{
  "model": "contrastive image-text model",
  "dataset": "drawn human figures in many poses",
  "train_examples": 48750,
  "image_size": 64,
  "crop_scale_min": 1,
  "horizontal_flip": true,
  "color_jitter": 0.1,
  "tokenizer": "char",
  "vocab_size": 30,
  "loss": "softmax",
  "embed_dim": 128,
  "encoder_arch": "resnext",
  "encoder_norm": "batchnorm",
  "encoder_activation": "silu",
  "encoder_depths": [4, 4, 4],
  "encoder_kernel_size": 3,
  "encoder_stem": "deep",
  "encoder_avg_pool_shortcut": true,
  "encoder_widths": [192, 288, 432],
  "text_encoder_causal": true,
  "text_encoder_width": 192,
  "text_encoder_layers": 7,
  "text_encoder_norm": "rmsnorm",
  "text_encoder_norm_position": "sandwich",
  "text_encoder_activation": "gelu",
  "text_encoder_mlp_ratio": 6,
  "text_encoder_head_dim": 64,
  "text_encoder_fused_qkv": false,
  "text_encoder_bias": "none",
  "text_encoder_qk_norm": false,
  "text_encoder_parallel_block": false,
  "text_encoder_dropout": 0.05,
  "text_encoder_inner_norm": false,
  "text_encoder_positions": "learned",
  "init": "torch_default",
  "residual_init": "none",
  "optimizer": "normuon",
  "muon_scale": "original",
  "learning_rate": 0.031,
  "momentum": 0.9,
  "nesterov": true,
  "orthogonalizer": "polar_express",
  "adamw_lr_other_params": 0.0025,
  "max_grad_norm": 5.0,
  "max_steps": 10800,
  "batch_size": 256,
  "epochs": 56.7,
  "lr_schedule": "poly",
  "final_lr_fraction": 0.05,
  "warmup_steps": 210,
  "weight_decay": 0.02,
  "adamw_weight_decay_other_params": 0
}
Rows from block 8 of the image encoder of a small contrastive image-text model, named by matrix and row number. Rows with one number belong to one channel. Each number is 128 + 24 x the weight over its row's rms, rounded and kept within 0 to 255. All counts start at 0. After the name is the row's rms in percent of the matrix's.
After each channel's rows are labels from the 100 images, of 14848, where the channel reaches its highest value: "top examples" is what is common among them. Only what is clearly more common there than usual is listed. The data: drawn human figures in many poses. In brackets: how many of the 100.
# convs1: grouped (8 groups) 3x3 conv, stride 2 (encoder.blocks.8.convs.1.weight, 216x27x3x3, each kernel summed), inputs within the group 0-26
# convs2: expand pointwise conv (encoder.blocks.8.convs.2.weight, 432x216x1x1, transposed), outputs 0-143

convs1.166 084 [117 123 132 161 122 111 188 124 126 145 169 150 131 128 133 173 129 125 119 174 150 139 154 176 127 131 138]
convs2.166 099 [127 136 119 125 124 116 137 152  86 176 141  68 153 155 134  87 115 168 128 116 119 133 115 102 111 161 138 128 107 128 106 111 138 131 145 112 147 126 138 162 107 115  68  83 131 114 116  97 107 132 104 108 136 144  89 118 124 111 176 124 164 129  89 137  56 121 103 125 161 135  98 134 128 133 144 133 132 122 126 175 108  84  97 155 148 129 118 148 135 140 126 149 137  94 204 108 158 100 109 133 107 123 127 116 102 104 136  77  97  84 159 128 114 121 121 145 100 145 135 135 128 116 140 103 130  94 117 131 136 141  97  94 124 148 129 155 141 118 113 124  92  93 140  81]
top examples: arms out (51); red top (40)

convs1.189 084 [139 174 156 159 162 121 123 100 111 147 110 144 115 143 144 152 129 165 131  88 114 124 142 132 117 186 145]
convs2.189 101 [108 181 112 149 158 138 134 121 111 130  89 103 138  99 109  99 138 113 174  76 125 119 133 179 125 145 153  68 121 158 127 140 131 117 152 106 131  73 130 116 135 109  89 149 118 110 109  88 119  93 142 136 125 169 112 132 120 140  87 128 120 136 113  90 156 156 136 133 105 101 118 113  92 118  94 144 127 171 110 114 123 121 150 114 115 109 153 123 135 167 127 126 114 144 140 143 112 117 103 108 105 125 127 106 108 120 104 129 162 141 131 100 134 116 115 137 124 129 119  94 131 118 100 147 120 110 113 135 149 109 132 129 131 129 108  79 164  59 141 174 105 139  55 116]
top examples: arms out (52); blue top (32)

convs1.0 099 [133 113 126 165 116  77 154 145 106 131 173 125 175 120 125  99 126 154 119 136 166 125 113 132 140  94 100]
convs2.0 103 [ 85 146 121 135 147 120 100 134 140 133 122 130 128 137  62 135 125 145 143 111 117 135 116 126 101 128 119  97 107 131  76 135 129  90 185 129 132 123 148 103 106 129  96 109 110 114 143 119 118 112  89 134 115 102 118 111 126 112  97 125 121 157 172 132 103 162 100 119 118 118 115  78 121 152 133 154 121 153 111 122 134 107  68 109 120 137 111  99 106 138 110 141 108 110  74 106 136 124 127 122 113 122 111 124 162  90 113 122  88 110  85 114 146 164  95 131  71 130 106  97 110  80 101 142 111 104 129 113 102 121 134  65  82  95 211 126 118 124 138 103  86 117 126  87]
top examples: red trousers (25)

convs1.12 101 [144 134 117 148 120 102 165 150 127 109 188 106 160 118 123 139 132 159 168 147 153  98 127 130 141 121 169]
convs2.12 090 [133 112  57 106 118 111 113  83 150 110 101 105 109 141 105  90 137 146 122 131 126  78 102 118 110 161 129 143 145 152 120 116  89  90 132 100  99 110 125 139 122 156 116 154 124 142 126 114 150 119 105 119 104 119 102 109 110  93 135 142  95 120 148  80  99  87  90 127 124  80 147 159  96 128 108 165 106 158 138 137 122 118 138 152 111 135 150 114 123  93 119  71 149  99  99 164 100 136 103 113 158 134  90 150 111  81 129 141 104 118 160 112 117 138 129 111 126 100 157 174 114  87 161 127 164 161 102  94 124 142 122 105 115 118 148 110 136 135 147  96 133  66 142 134]
top examples: red top (32)

convs1.80 096 [117 117 193  79 138 120 104 122 120 105 113 119 194 111 113 128 102 121 106 134 112 130 140 117 128 139 115]
convs2.80 095 [151 191  86 148  94  99 122 149 145  87  97  96 127 153 199 132 166 148 132 105 108  99 111 125 123 113 104 130 113 153 123 127 135 121 143 168 110 135 145 113 103 131  85 101 118 133  74 122 172 126 136 101 122 113 118 104 129 120 103 125 123 155 119 142 132 108 105 120 130 103 113 135 119 131 172 104 126 126 142 126 104 133 124 142 125  91 167 119 108 141 125  95  99  91  89 120 142 162 114 146 157 131 107 151 138 130 153 128 113 134  86 152 102  83 126  88 111 115  98 127 140  68 156 122  91 166 112 132 173 131 148 114  91 110 112 172 122 135 105 127 139 142 134 113]
top examples: squatting (34)

convs1.155 097 [132 122  73 117 141 158  98 144 139 131 128 113 136 137  93 114 112 115 107 114 100 134 110 156 189 156 103]
convs2.155 098 [167 136 118 115 129 157 130 116 159 128 116 149  97 107  95 151 145 128 104 123 164 103 175 117 134 153 141 118 129 138 120  93  93 118 155 113 113 156 127  81 135 139 150  92 104 149 161 164 142 139 151 123 128 117 119  89 113 160 144 124 165 139 132 123  67 159  80  79 139 118 169  99 121 124  99 111 102 166 120 100 184 102 129 124 130 130 109 103 107 159 127 113 111  99  97 103 141  81  95 179  92 119 121 145 124 127 126 159  95 102 142 146 131 145 134 131 155 118 144 123 132 153 118 133 141 122 168 171 140 153 127 116 170 142 156 145 130 149 164 148 129 149 155 177]
top examples: squatting (43); white trousers (40); white top (39)

convs1.98 063 [152 105 122 160 151 145 150 105 110 137 141 110 124 127 136 131 191 161 167 112 122 106 128 161 137 117  84]
convs2.98 098 [120 150 128 116 132 127 125 148 173 149 112 123 128 172  98  77 135  75  67  97 123 119 100 136 100 136  93  93 135 132 174 103 143 109 113 117 142 129 143 123 112  80 179 120 157 155 103 156 163 122 115 157 129 133 143 112 150 128 154 123 165 153 187  93 109 150 152 114 126 102 112 135 125 103 116 144 136  94 141  73 103  88 122 150  98 144 117 122  96 152 167 102 127 192 151 137 164 166 125 129 134 125 133  94 126 162 119 144 121 128  94 136  88 113 120 101  85 168 181 116 127 144 176 105 116 134 140 139  93 136 160 126 121 109 150 114 146 125  94 118 149  80 109 134]
top examples: orange trousers (26)

convs1.173 096 [129 131 129 132 136 121 163 192 163 139 131 168 103 111 117 139 142 140 106 159 188 121 121 150 125 132 133]
convs2.173 099 [106 107 119  80 109 128 146 145 118 136 115  71 119 118 119  92 139 128 118  95  87 122 106  97 167 145  99 111 148  93 102 138 154 136 137 107 101 112  92  92 108 126 172 135 126 114 136  82 144 135 161 125 128 139 101 121 148 105 132  99 128  99 197 103 103 160 114 104 109 132 182 135 134 114 122 160 133 145  86 133 124 117 109 156 129 152 128 124 109 122 112 120 131  84 131 125 139 126 114 117  94  86 130 136 113 149 137 138 156 139 193 124 113  97 110 156 131  97 117 161 131 144 150 138  94 107 101 181 162 123 111  97 108 114 113 120 114 136  81 133 117 124 110 130]
top examples: blue top (35); squatting (30)

convs1.88 074 [130 126 109  98 126 155 153 148 126 174 113  95 146 137 144 136 110  83 108 166 128 163  84 136 105 142 110]
convs2.88 096 [110 121 140 164 108 119 154 130 119 114  83 133 160 141 138 101  93 109 123 139 132 150 135 157 178 160  94 109 165 109  90 120 169 128 147 166 106 112 152 169 177 156 156 124 140  95 105 139 161 107 145 113 144  94 123 120 134  98 176  93 137 116  86 102 177 119 124 105 113 143 123 161 111 120 125 131 142 187 133 167 170 147  87 105 101  88 119 145 136  73 102 133 179 128 163 119 100 123 138 100 151 134  73 138 135 149  91  98 100  91  94 154 122 170 142  94 136 152 105 135 134 136 153 140 138 124 139 138 126 123 114 139 146  84 143 129 159  98 157 152 127 117 117 123]
top examples: hands on hips (53)

convs1.170 078 [106  85 116 135 118  88 122 104 122 152 169 129 160 149 125 176  93 107 131 114 140 112 140 108 132 169 117]
convs2.170 098 [141 108 165 133 127 190 133 120 139 123 139 116 131 123 118 131 123 140 129 111 112 147 122 151 111 121 120 117  87 128  90 116 150 105 117 175 169 132 145 136 121 123 114 110 134 160 126 147 111 158 137 115 109 153 145 117 119 144  80 132 145 123 125 169 118 116 119 144 176 121 124  77  98 132 186 166 111 170 136  91  93 122 168 140  89 171 103 112 119 120 110 148  97 114 133 111 116 119 144 147 114 111 127 130 143 119 136 166 145 135 126 130 122 150 123 137 135 188 136 127 130  82  88 130  81 123 119 165 141 115 204  97 113 169 128 107 128 130  99 110 102 144 151 126]
top examples: standing (34); purple top (30); red top (27)

convs1.163 059 [ 98 112  99 138 126 115 100 120 117 149 146 160 160 143 153 105 129 102 147 104 106 119 146  84  84 165 106]
convs2.163 111 [ 89 111 100 126 124 117 128 110  65 144  85 144 127 102  91  93 141 108 189 112 144 134 123 134 138 141 127  90 105 153 109 108 166 114 113 102 133 117 134 160  88 151 128  87 108 101 130  92 114 137 127 140 117 125 134 121 119 124 197  69  98 134  78 144 135 120 111 146 121 152 113 114 167 127 132 123 124 161 131 148 103 148  59 138 131 129  96 154  89 137 103 103 107  99 119 131 153 134 157 133 112 132 107 126 167 153  90 125 134  92 163 118 142 134  84 113 111 106 112  75 134  92  80 147 112 152 117 125 104 100 118 120 121 141 179 156 134  92 145 104 136  75 107 143]
top examples: arms out (41); waving (37)

convs1.144 099 [136 112 166 107 123 130 122 179 133 167 113 110 126 155 114 106 122 101 133  90 127 120 144 188 141 156 128]
convs2.144 092 [184 152 131 113 156 112 116  99  44 124 145 100 115 119 105 117 120 154 167 118 126 138 158 110 133 170 167 133 120 168 112  76 158 170 109 121 116 172 111  95 144 182 185 134 122 122 135 101 146 125 123 135 171 116 174 126 114 106 131 136 126 171 133  97 134 144 121 120 107 139  72 131 136 143 133  82 130 149  98 140 125 140 135 142  70 164 121  99 130 135 130 132 129  97 120 133 147 139 105  98 123 109 137 113 136  92 156 146  95 136 118 128 142 129 134 142 116 140 127 110 124 131 158 152 136 139  95 151 136 149 160 110  87 145 107 130 167 105 124 139 113 118 159 160]
top examples: hands on hips (57); orange top (56)

convs1.176 118 [128 148 142 146 142 121 127 159 158 138 121 177 105 120 113  74 155 160 119 171 127 117 108 166 106 132 139]
convs2.176 107 [ 98  73 136 127  58 113 137 114  66  98  87 142 117 133  89 117 106 137 126 119  77 161 110 182 151 125  76 133 116  76 131 128 102 155 123 125 111 194 139 152 123 102 152 185 153 141 121 132 116 150 122 123 126  76 114 141 152 167 111 121 122 129 100  90 113 109 168 141 136 121 133 138  86 126  94 148 157 133 101 139 139 161  84 113 106 136 135 137 106 157 135 143 110 141 109 102 148 131 120  79 106 123 115 136 152 155 111  88 103 108 197 137 121 105 156 126  84 129 130 158 134 150 120 134 117 129  96 116 140 108 133 123 123 116  79 126  88  92 132 115 138 148 160  81]
top examples: red top (34); sitting (31); blue top (29)

convs1.158 085 [116 127 157 153 133 104 197 108 138 127 146 134 115 116 138 156 134 123 176 100 127 158 123 119  81 140 123]
convs2.158 102 [113 144 112 127 141 131 132 149 148 135  82 117 138 132 129 154 105 109 103 122 111  94 157 117 112 152 158 158 134 121 113 139 107 147 136 103 116 160 148  94 116 146 106 145 175 116 130 106  93 117 132 151 103 131 108 106 147 101 104  91 124 143 121  73 149 154 112 152 149 134 102 133  65 138 117 109  81  99 119 113 147 131 123  99 120 143 149 118 127 118 131 115 143 121 149 133 125 138 146 118 120 128 109 125 125 117 139 149 166 120 103 127 131  88 163 150 115  92 136 106 119  68  77  94  98 154 124 119 152 120 111 108 149 131 131 133 150 140  81 107 118 140 166 122]
top examples: squatting (40); red trousers (27)

convs1.182 094 [148  88 158 180 120  80 104 124 154 142 140 130 132 123 124 141 140 159 125 170 130 134 159 158 120 150 149]
convs2.182 102 [113  93 121 106 110 123 114 124 137 114 150 116 100 101 113 123 116 172 152 153 129 142 137 135  66 101 139 105  92 143 127 144 133 100 168 138  98 109 138 129 127 168 125 102 133 105 169  99 134 116 145 145 142 119 121 113 125 133  64 113 147 108 100 135  95 181 125 140 133 111 112 134  84 115 101 116 121 131 106 126 107 129 131 151 111 144 143 132  88 101 144 101 104 107 136 124  79 134 120 138 103 124 106  94 130  82 165 153 118 116 141 101 119 134 177 150 104  50 119 193 126  84 126 114  83 108  98 150 114 112 116 100 106 144  90 143 134 112 116 139 114 115 134 107]
top examples: arms out (53); red top (46)

convs1.185 093 [144 156 137 124 152 145 169 156 141 125 113 155 105 137 104 110 127 163 130 164 161 109  89 177 119 112 135]
convs2.185 100 [122 106 106 130 126 137 119 121 143 123 106 101 128 193 103 114 133 113 109 113 102 110 109 137 137 174 126  79 127  99 159 113  85 139 164  91 103 146 106 134 124 174 162 188 134 145 110 179 116 131 159 120 152  95 121 135 135 128 129 126 116 127 114 151 115 107 154 114 137  85  96  99  57 157 119 125 131 109 101 121 159 100 109 120 139 128  88 154 114 125 140  90 117 125 128  86 143 121 120 117 116 121 102  89 114 118 150 154 131 161 124 128 108  92 116 144 135 100 152 123 132 167  69 141 140 124 153 100 144 117 134 140 140  94 169 112 137 103  99 123 119  67 107 132]
top examples: red top (43); blue top (36)

convs1.171 092 [142 120 122 176 123  71 164  88 128 146 162 131 112 122 121 154 118 130 117 143 184 131 132 125 128 116 152]
convs2.171 096 [136 135 123 119 128 135 124 137 114 144 115 126 110 126 136 106 148 103 123  98  94 117 114 143  75 124 147 109 149 158  87 114 123  85 147 135 162 146 106  85 112 102 146 113 108 145 122 120 123 127 146 120 127 143 117 124 109 127 161 111  92 126 113 132 119 144 137 134 129  95 110 137 113 125 149 150 131 197 144 127 135 122  93 134 127 127 127 131 134 122 111 115  98 146 131 122 109 114 116 156 107 115  84 128 128  75 140  51 127 133  96 116 136  84 135 155 115  95 104 131 141 127 107 163 115 157 134 149  63 138 140 119 173 178 184 117  89 135 183 108 125 155 143 117]
top examples: red top (64)

convs1.201 121 [131 185 157 138 185 124 159 141 132 161 127 126 121 126 144 142 132 167 145  77 127 140 143 121 143 142 132]
convs2.201 101 [129 116 102  91 133 158 119 112 101  86 140 114 119 161 103 118 129 138 163  94  95 107 123 139 107 145 110 164 178 126  94 119 100  95 117  83 109  88 143 157 124 110 108 163 121 120 120 142 120 105 111 139 122 129 101 121 166 121 107 137 105 133 128 128 105 134 176 113 133 124 151  97  80 110  99 102 125 148 130 145 125 102 130  95 150  99 133 124 117 121 142 123 102  86 127 113 114 109 137  84  63 109 118 114 154 109 112 116 123 112 153 146 119 108 117  93 142 118 112 186  99 107 137  87  88 136  91 206 175 107  90 110 144 106  90  95 103 157 131 115 148 123 102  98]
top examples: blue top (62); arms out (61)

convs1.186 094 [141  79 153 148 107 120 160  93 160 154 164 101 107 103 110 156 105 135 123 134 148 107 165 135 123 116 148]
convs2.186 109 [130 118  88 130  87 133 136 114 121 119 151 102 137 145 115 127 166 131 184 132 145 122  71 174  93 112 160 123 113 121  98 123 126  89 135  92 128 106 145  84 111 118  91 113 120 126 159  37 100 164 118 122 118 113 122 138 122 117  98  95 131 120 103 147 131 109  94 131 121 113 123 112 106 119 121  94 136 132 116 135 150 112 117 157 139 132 134 116 121 121 108 105 104 113 100 114 193 107 143 136 145 119 157 168 125 122 131 132 152  75 119 159 117 123 137 127 108 125 137  98 124 111 100 188 144 134 143 145  80 129 113  83 120 129 134  89  84 129  98  94 132 120 135 124]
top examples: red top (40); standing (34)

convs1.178 074 [115 138  96  96 125 106 139 148  85 111 116 133 133 153 157 187 145  97 118 141 127 157 158 124 125 155  98]
convs2.178 093 [ 93 146 131 167 161 132 161 131 118 156 151 134  70 117 145 132 133 110 122 143 142 111 107 117 168 101 121 138  90 141 127 127 161 100 113 152 174 125 145  94 134 120  74  61  87  97 101 116 118 118 170 138 111 119  59 132 134 132 104 173 107 137  96 130 106 165 118 114 138  83 167 128 113 141 105 126 107 182  95 136 109  94 112 195 108 192  87 136  97  91 147  94 150 151 160 135 125 163 106 109 127 118 142 170  97 114 135 146 124 113  96 123 112 153 116 128  82  91 105 151 109 107 121 134 108 114 142  99 120 136 114 133 146 150 113 124 137 126 138 139 144 102 108 112]
top examples: blue top (34); arms out (31)

convs1.10 115 [122 154 126 124  90 129 132 116 124 160 141  93 165 129 124 119 140 192 130 158 169 152 136 133  88 116 118]
convs2.10 098 [143 131  69  91 137 120 144 119  96 108 135  97 112  84 105 127 155 128 108 118 132 145 127  88 143 137 156 108 120 100 129 143  94  66 135 121 140 155 137 116 135  93 106 118 134 107  98  98 100 129 128 112 136 116  99 141  97 154  84 143  97 126 113 121  77 153 137 126  98 148 136 120 111  90  87 153 134 116 113 139 124  98 132 148  89  78 163 130  90 123 103 141 132 119 101 122 103 165 133 102 137 171 121 129 124 105 117 159 175 139 122 135 109 149 113 121 160 171 129 129 139 135  86 110  97 157 113 133 112 121 120  96 152  99 113 143 111 125 125 142 168 115 115 154]
top examples: red trousers (26)

convs1.194 110 [139 120  93 117 142 158 143 152 104 160 111 115 121  96 141 113 103 135 102 169 146 138 157 108 181 126  96]
convs2.194 098 [148 103 157 131 109 158 165 118 171 113 149 164 166  50  71 108 123  88 119 105  96 113 125 120 115  68 147 166 108 111 116  62 158 130 125 137 140 135 107 132 125 136 122 162 124 122 110 138 107 126 131 127 141 147 106 121 101 153 117 142 169 113 137 149 158 128 118 143  90 130 121 122 158 140 146 157 170 149 103 163  95 127 120 123 108  88 166 180 134 106 130 141 121  94 134 141 131 124 134 127 117 136 163 109 156 134 119 135 108 122 148 114 134 121 167 124 129 100 141 143 152 171 124 126 152 135 116 128 140 109 138 122 180 146 131 129 129 124 112 113 152  96 155 138]
top examples: grey top (38); brown top (37)

convs1.159 057 [118 118 105  88 155 177  73 130 119 138 132 119 150 147 125 146 141 122  87 153 121 125  95 155 106 109 145]
convs2.159 101 [109 131 121  80 153 104 128 136 110 112 109 146 133 125 166 121 119 124 105 109 114 164 152 110 113 121 127 125 202 178  98 111  99 144  95  89 111 135 113 129 107 172 144 111 133 145 127 102 128 116 138 147 130 111  86 130 119 122  81 110  98 128 171 123 150 137 115 132 120  86 156 141 147 128 128 162 137 137 109 131 136 116 151 103 124 155 118  72 131  98 101  80  79 162 126 150 106 140 123 101 111 113 112 112 111 110 155  99 144 160 144 186 123 103  76 115 140 118 121 136 109 132 137  95 167 119 100  65 125 123 138 121  92 140 145  74 177 176 135 113 104 159  95 136]
top examples: orange trousers (51); orange top (47)

convs1.112 060 [143 152 113 130  88 105 113  98 118 115  87  75 131 145  74 137 140 150 146 126 149 143 109 100 143 133 115]
convs2.112 098 [125 118 168 101 126 111 137 143  78 108 144 142 106 126 131 127  93 162 145 132  88 116 149 153 122 134  94  80 120 147 124 145 157 112  72 102 135 141 135 153 123 180 139 136 124 102 110 117 139 119 145 167 128 143 176 131 131 174 119 135 136 156 127 148 135 107 125 153 136 133 124 110 155 126 164 126 100 132 104 130 124 115 121 113 155 119  79 135 155 104 148 136 143 105 163 107 107 169 136 160 133 114 108  86 123 112 189 183 151 135 172 139 177 134 162 124  94 103  95 114 131 141 138 127 133 155 144 171 112 141 122 174 120  95 149 101 150 130 137 136 129 131 111 110]
top examples: orange trousers (56); orange top (51)

convs1.184 088 [ 90 172 113  80 130 112 145 129 121 125 105 143 107 132 108  96 130 135 130 142 171 111 105 158 137 103  84]
convs2.184 099 [120 124  94 112 137  93 140 142 142 127 160 122 115 131 143 117 129 118 161 145 130  96  91 160 146 116 160 145 107  96 106 134 138 125 104 110 134 153 136  61 138 104 126 120 132 118 107 141 118 151 147 125 123 100  92 111  94 129 146 123  98  99 145 144 140  89  73 128 123  92 129  46 196 122 146 125 158 148 125 109 172  82 133 119  91 134 129 112 169 138 136 105 130 133  85 120  91 123 121 145 126 100 125 148 119 139 143 131  91 132 104 140 157 150 136 129 133 150 154 134  99 172  98 139 147 122 157 171 199 126 118  96  96 113 129 148 123 142 171 149 114 158  90 139]
top examples: squatting (46); hands on hips (40)

convs1.128 097 [ 83 107 134 167 102 126 115 134 124 139 105 107  97 123 175 163 115 143 113  99 114 112 135 122  87 166 135]
convs2.128 095 [164 140 123 160 140 163 118 117 120 113 125 113 168 107 122 152 128 127 137 116 120 105 168 163 127 113 133 165 118 111 154 104 125 130 118 114 124 110 130 113 118 118 144 139 160 126 130 130 165 144 128 118 114 109  94 153  95 144 127  92 137 146 114 129 148 162 164 116 122 116 120 156 136 146  80 121 120 108 212 172 128 108 156 161 144 136 138 123 126 119 101 160 130 103  84 157  96  96 113 109 150  77 132  97 152 121 140  77 109 171 144 124  92 144 167 105 103 168 109 121 112 148 112 170 132 143 192 116 109 131 144 139 137 153 119  81  54 131 118 127 131 109 125 132]
top examples: grey top (65); grey trousers (36)

convs1.121 108 [ 93 128 120 173  93 125 128 169 119 119 131 106 110 108 145 167 129 137 122 107  78 116 153 164 102 117 118]
convs2.121 109 [106 142 118 116 122 122 137 139 149 146 153 133 110 149 103 108 143 148 122 181 119 112 162 101 147 145 116 170  83  62 189 146 124 109 155 135 132 134 110 124 157 106 112 167 176 121 130 125 139  95 112 123 137 117 144 124 134 134 174 130  72 121 105 175 165 147 132 106 132 123 133  89 149 123 152 111 177 112 104 144 102 143 112  89 109  89 128 143 153 150 139 156 154 143 153 125 107 166 182 137 119  93 116 160 123 144 111 125 109 122 113 124 108  99 102 171  98 107 160 165  85 136 149 157 105 143 175  78 120 142 124 147 131 100 137 130 122 117 109  97 117 155 117 124]
top examples: grey top (61); grey trousers (41); squatting (27)

convs1.19 090 [200 112 119 123 111 121 108 139 167 134 123 149 104 133 144  90  93 140 151 141 124 117 115  99 159 118 102]
convs2.19 099 [151 146 140 122  97 102 119 154 102 107 132 115 165 138 145 112 162 102 106 108 147 115 105 141 129  93 108  87  84 106 143 170 166 124 121 135 114 143  83 115 158 121 148 139 127 128 135 137  98 107 135 101  77 128 111 104 144  69  99 133  78 126 128  94 125 137 106 130 125 109 158 134 122 161 111 205  93 116  99 129 127  90  98  96 139 118 124  96 153 116 149 134 102 144 119 106 136 100 112  78 116 104 103  82 113 115 114 133 137 154  80 149 126 106 143 107 102 155 133 116  92 129  79 129 100 135 132  99 129  91 165 147 100 113 120 123 134 143  54 149 151 131 119 115]
top examples: red trousers (33)

convs1.23 092 [136 150 138 118 133 104 113 109 134 200 130 126 139 131 137 164 126 110 172 161 108 136 160  98 106 113 107]
convs2.23 102 [118 118 106 130 109 127 176 110 103 128 143 149  80 139 111 124 128 108 125 106 112 138 137 117 121 102 131 139 130 103 163 135 150  87 125 110 105 109 117 109  62 152 117 131 153 159 143 148  77 125 103  84 141 123 112 100 119 162 102 125 137 138  87 129 140 114 122 159 178 144 130 125 175 129  95 138 142 176 110 133 111 170 105 136 117 125 112 142 118  98  80  89 122 120 118  87 104 182 110 119  74 133 129 108  89 114 138 171 116 127 108 109 175 139  62 135 114 128 114 138 140  99 103 111 135 126 157 132 133 184 114 117 149  93 212  96 133 112 155 138 161 146 127 140]
top examples: red trousers (34)

convs1.141 067 [ 99 144  81 103 145 107 100 139 142 112 153 132 140 110 152 125 123 154  78 114 121 114 166 136  76 123 127]
convs2.141 097 [117 139 125  94 100 110 113  95 125 121 136 103 108 122 155 135 131 112 145 142 120 151 125  99 110 170 113 127 111 157 141 136  98 154 104 137 131 145  98 109 140 160 125  91 158 126 154 132 152  99 156 154 124  63 120 115 135 134 103 133  89 130 125 105 130 149 117 139 136 133 145 131 102 145 128 139 171 184 150 125 181 139 104 100 112 154 111 145 185  90 120 107 106 128 139  84 187 127 129 106 130 159 137 175 141  81  87 145 126 111  96 140 127 110  93 179 119 132 115 129 137 137 122 166 160 114 155 120 133  96 134 158 132 139 137 153 118 127 158 143 136 136 130 112]
top examples: orange top (60); orange trousers (44); hands on hips (32)

convs1.75 134 [129 192 118 132 129 104 138 163 145 109 136 147 130 100 139 124  98  84 118 130 186 100 123 129 136 118 141]
convs2.75 101 [164 150 145 112 154 137 168 117 121 169 186 107 177 125 130  93 128  94  92 134 144  91 171 103  98 118  98 131 130 149 141 167 126 120 146 139 130  93 112 151 122 146 166 134 129 139 105 101 103  78 223 138 138 154 153 118 118 119 145 140  94  97 114  94 145 102 166 117 149  96 154 141 129 117 122 111 102 137 113  93 124 100 164 115 111 162 153 130 127 123 122 102 109 126 126 127  97 130 111 119 137 103 122 175 173  96 122 158 104 102 137 107 179 137 127  97 135 133 150  93 191 160  83 150 122 134 111 160 154 131  77 119 156 119 126 115 161 130 139 106 102 141 145  91]
top examples: blue top (68); blue trousers (37)

convs1.115 092 [ 97 139 119 123 110  96 122 127 179 121 134 116 103 126 142 102 205 111 122 109 105 122 159 122 113 119 142]
convs2.115 097 [ 35 118 145 134 115 119  93 144 120 142  91 113  92 130  90  95  87 138 130  99 114 164 115 114 100 104 140  91 133 127  93 110 155  88 139 136  79 146  77 102 125 130 105 114 151 154 137 158 130 125  91 111 130 149 141 134 128 128 115  95 108 146  88 128 112 126 147 115 124 146 120 109 108 108 112 137 157 151 131 167 131 114 143 135 171 156 132  87 111 155 130 141 124 168 134  88 130  78 158 123 124  90 143 116 128 122 117  96  93 137 126  96 125 129 120 177 113 152  96 136 110 129 144 167  71 138 118  86 123 149 158 166 121 122 129  64 114 126 102 133 117 162 138 142]
top examples: grey top (68); grey trousers (31)

convs1.36 071 [103 123 137 171 146  95 114  81  87 113 112 118 149 102 102 150 117 104 125 125 112 160 115 149  91 143 106]
convs2.36 098 [104 105 129 130 165 145 151 145  94 154 134 128 130 134 116 148  75 136 142 138 113 119  99  99 139 126  98 121 152 160 120  98  84 137 139 147 105  93 110 145 108 115 147 155 132 104 144 145 170 119 114 140 113 100 120 117 141 102 140 143 134 136 133 125 103  98 137  90 137 145 146 109 132 107 138 119 110  82 138  93 120 105 130 109 136 121  92  96 103 139 112 134 112 142  93 125 176 128 133  96 114 133 130 157 158 112 143 103 103 130 109 132  87 172 151 146 116 129 124 111 144 107 135 124 114 142 126 147 110 149 139 113 103 123 153  92  92  51 149 119 106 120 112 114]
top examples: red trousers (49)

convs1.3 063 [177 134 131 114 120 105  88 127 172 176 121 133 104 127 145 109 131 134 142 140 101 123 132  92 167  98 112]
convs2.3 104 [117 134 139 133 112 117 106 144 124 126 153 132 103 142 111 142 153 113 126 110 106  87 173 117 164 120 112 139 109 106 140 124  96  91 165 110 134 121 154 146  87 116 109  99 128 190  97 131 177 140 123 105  90 137 146 139 177 119 194 115 129 124 107 152  95 125 119 124 154 139 116 166 140 134 152 157 132 117  88  99  95 111 130 128 144 106  90 152 102 155 150 143 115 145 111 133 142 158 119 129 103 117 129  85 127 120 136 170 122 128 110 110 128 170  90 116 131 132  69  94 122 156 123 106 123 114 113  96 137 103 173 111 132 108 167 118 144 136 139 125 196 121 145 140]
top examples: orange trousers (27); red trousers (26)